Weights of a small contrastive image-text model.
Model: 8.97M parameters, 32-pixel images, encoder arch gmlp, encoder norm layernorm, encoder patch size [4, 4], text encoder width 256, text encoder layers 8, text encoder activation silu.
Data: trained on simulated stained blood smears, 195000 training examples, 13.4 epochs.
Rows from block 6 of the image encoder of a small contrastive image-text model, named by matrix and row number. Rows with one number belong to one neuron. Each number is 128 + 24 x the weight over its row's rms, rounded and kept within 0 to 255. All counts start at 0. Numbers have three digits each.
After each neuron's rows are labels from the 100 images, of 14848, where the neuron reaches its largest size: "patch colour" is the nearest of a few named colours to the mean colour under the peak. Only what is clearly more common there than usual is listed. The data: simulated stained blood smears. In brackets: how many of the 100.
# u: gMLP up (value half) (encoder.blocks.6.mixer.u.weight, 384x192), inputs 128-191
# v: gMLP up (gate half) (encoder.blocks.6.mixer.v.weight, 384x192), inputs 128-191
# out: gMLP down (encoder.blocks.6.mixer.out.weight, 192x384, transposed), outputs 128-191

u.348:114122124081144157133179122133118107130107067144179101173134115108125141146081141102094120125120101137113099140080182118145125113121145140145122165102148136134121160186124107112144096132108118
v.348:118153115160094126108154142155124118116136108149088142117135188187098098112155176110147092091141147107115183119166097141134146159114158096097112158105102140086103108123164161121124152153145191
out.348:116150057103095145119146121189134139122153073121113133072132093126136105131147132126145139077120116112101148122151110118118101142132110120122122143110116151089126144130096128108134255132059155
patch colour: white (60)

u.211:147140153129146126103139072094061155139106121119128170113123150136110083142117112156113120130124128082127144140122110160148175137175103138106138108134194100168147134125146101128150155110113113
v.211:166151148151156092116126095109159142128088111144127171088157116143144128113155094131142123171148100142111132165142102161107117133112110140130171110113165086147167120148148114147140131117101133
out.211:140133085134124128110112135164124078156121103128163090113121137132176094136160184154165074151108129132114127129120152135161119151183106141097150143111121139096114131145144118104131134114099133
patch colour: white (80)

u.145:123136132109148125127116113123118144107135154125103145126113122097190104166143118130104131117110113154113136148111111127141144159090140108155162112066101127094160117131123164103096126108095110
v.145:156125092155112116130137117116125113089143199135094153161126161155112097110141186132120106114157162093131137164159091093159117127136141147085193121121139134116123123120181120179123068121161155
out.145:153131153153106116147092096149118154087185110175073113081172138101125147157143123129154128101087145137124139120158120110110155159122144165144114136108146129128113133095101129144130111158086167
patch colour: grey (32)

u.1:116144130100162116054142107111109124156125087117143141097107087133121125142136094152153119193157123114104132127111096157119149117108100135127146112121153104135136163098167106159149146136104141
v.1:166142124130167113096070113110125110132108129146140133123147091120121097163089120176119122134110138080136119159099118163143137138155126158140152113126123084169196155133138072143140090118081129
out.1:118150118116153110102100096158118069131098135102148101159164150093173127150145124155136098135129123155134126158067125145107118123164088164131163123110092078138137158131116125134137134125093152
patch colour: white (57)

u.294:136169095097134119150118090142116113116128118147131114180099150145174144155121141077152143157135122116068114140129124090118093131172153130103125063097142096129122117122128116142137118101130132
v.294:151151151131137098109107092115168137134102125108129163108131089127106117164145110145113131162170086128150146128142123161120126136094135147105161116152142087161163178151131103127104113154089151
out.294:129143110106110146130170126116141148125104130137112144089150114105080056169122096104120176131127081146103124136100131152140153137135118122092138095164127149143142170144090102114110172141172155
patch colour: pink (90)

u.171:113134159146111137128137167126112079153162115141114106138141125127132159130085136073090136119132171165151117156118120111109146122129105104095125169069132128143132132134091111115140170154106160
v.171:132117105151095141155111138112153146141139114073122090131117157157079113093150173154124096151157134103149144107107191120139137076141144108099111139160109123107116125141124103155124088114168141
out.171:122137138127125125123139116110103160174120104134175138107173078137104149150137135114099166127140129118177106112128148150160154094138115122138118124181123140111118140175136097105105098166098140
patch colour: white (60)

u.46:115143169144132130148161155153143144142137078127167104130136117177137152118098124106131117114117127138130134130103113125140159108148082087126098143128156102120110156159144098132158101148097123
v.46:163128133148133164130140155131137119134092113136124073153093138138126145139088127121118112140147133114125108110093143165140201099132164095105132154151080078118119132126126105152157114121167123
out.46:134117097154126086126106132109125146154145101098143131120206088137144134130117105135096161109125102148112077156115134113120137134145132118130119053142160150161136120134146155089116113147106094
patch colour: white (59)

u.329:120144149146144110070095109114141075126102082129119080129114132114154151117124096148151130120154126132141156145132126146083175113122147123105126133165099054140148146137115113110120138145126139
v.329:129138153169158085144087108075143124125109135142117148122166095092138136152163131127107165136160108106122131146089130112071131118153127120140143105151157098152134171160127116129108123136097088
out.329:122108119151093149119158120114106107123109120126106169153107179153138134136118153101154098052134128122117104091196097137171130145122144140152129163113109174091103086152168202109181143115150141
patch colour: white (62)

u.150:082108122130150145127115112165102128123156106155167115165162098100128148144069118097085121135138135108118117149107142112146120077149118175116126115117131153143122131193094079111124144108096099
v.150:156150082165101139159154099189098146103172136121076154116125166127141113099143143110135126081122160158105176149150083120116152150166154123129133154124107105096107088090151186149115186160143154
out.150:124132105105108128099153130183142098107144095156149129117085140072123096107144119143147101134096104129098142141133163155123118119084128125131142129101093112131118088151151125121135158095152127
patch colour: white (65)

u.324:094139141090099119156198148126120150102187105129115137159088127139116118130139112086153135090115199140127133105151140104120131113104126127102061131149113170114077133133115144128103140130121145
v.324:160139114103130137112154081117135107107119128119117114141129141104170126158146137138137105135093121158154086149097120135162130132136143180158160099100113094100115144074139141131119176108146131
out.324:105102118087128131140163142179107129110181100105133153190126104122138144135119106115113174102107130107076115118139111129157119136104165142144095153096164160131163095097124141145154139138125069
patch colour: purple (62); grey (33)

u.33:111120083105153135093122088149110119118125124131137191147130122103145136141082115130137181117071143095077094109153107152147144139158135147113117148107167134149128148128141130114117153147043129
v.33:144145121128123129128129136073183145162111154166174091115120124123121118136179162110138121152125144166172106102097200123149076086142122133138125115161096105133148168149144097128143129120104124
out.33:138119141156105117159102141092155102165090177136123083123147136124103144138113181131107115151180123137166123140122151098124116110165150140102121085179124116124097151141141115127115065136172135
patch colour: white (60)

u.6:079150109072113118114141150173123114127148077146192154134153123112127146113122131096137152066131135169118163092139121135122115122127100100124101175133071152121125134166145160115130162134085130
v.6:117144113120124152135110150165141144150119075105147133127166112148114143112142162136111148070147103101167139097147163108138106124168134111131101172159124157163120145166114143142140109121109135
out.6:055144103130098136137144162172134151153168119126132176117134103117097134111141158133147154089131129157133143086160151102124145124157098084137094144128114171102114123167117153102112146113107124
patch colour: grey (57)

u.61:153153146134155145108134108097141121135161175099114095111109159139138124101074136100134088152153160141139111102121116128129134140158169110163123098128149131107115122158139136131139076122176150
v.61:129144180160105097087149110107155108096126124131105111150142139141175146148098135083135108129133125132100124165114091128142176131087114131146163102096117141134124106118171167147155152178132135
out.61:132122112152143084111091159107129146147104173116129077123121123166081092135157133098130102155144143127144084129078124110136124110175154128110144107185121102130136143157122116173188058121144151
patch colour: pink (94)

u.258:114117135090094113108165108117115110124167091162117102120153101132130174166133135076135153065095126114126148152142125122114131110110120130135109156128156195104074133134132127125093131129102124
v.258:123137164152161102117094094116168135122073157152139145102140100146102098173155124170087120143169101113136134146122113141107117114122142122121143131158157095162149160169106117097102101180092156
out.258:148110125118111127155076154108134172108117112095108134112176125153075115109162125128093117183168129136120088108107147133141105109112165119126101051123124123135133117144155078111148038120166157
patch colour: purple (28); grey (27)

u.88:124158098162110139140146169129121101168123098140102146152120135132147160135145107096149172089143169135132135137140138147127157119107088133128100142154143154139143163147156080127135143167128141
v.88:146125113132094112166102119123110164118181131114086137141145162125130107118139162144121157115119130119132133145144090111120091136129129143119145139125163134109122139121105133131105163138118142
out.88:117125125135114117172141109110115131122128159141116084153105126173146099127121128118114056164126113117128132110109090101137140082138110124117145162125150079114102140136165087124121097156153137
patch colour: white (72)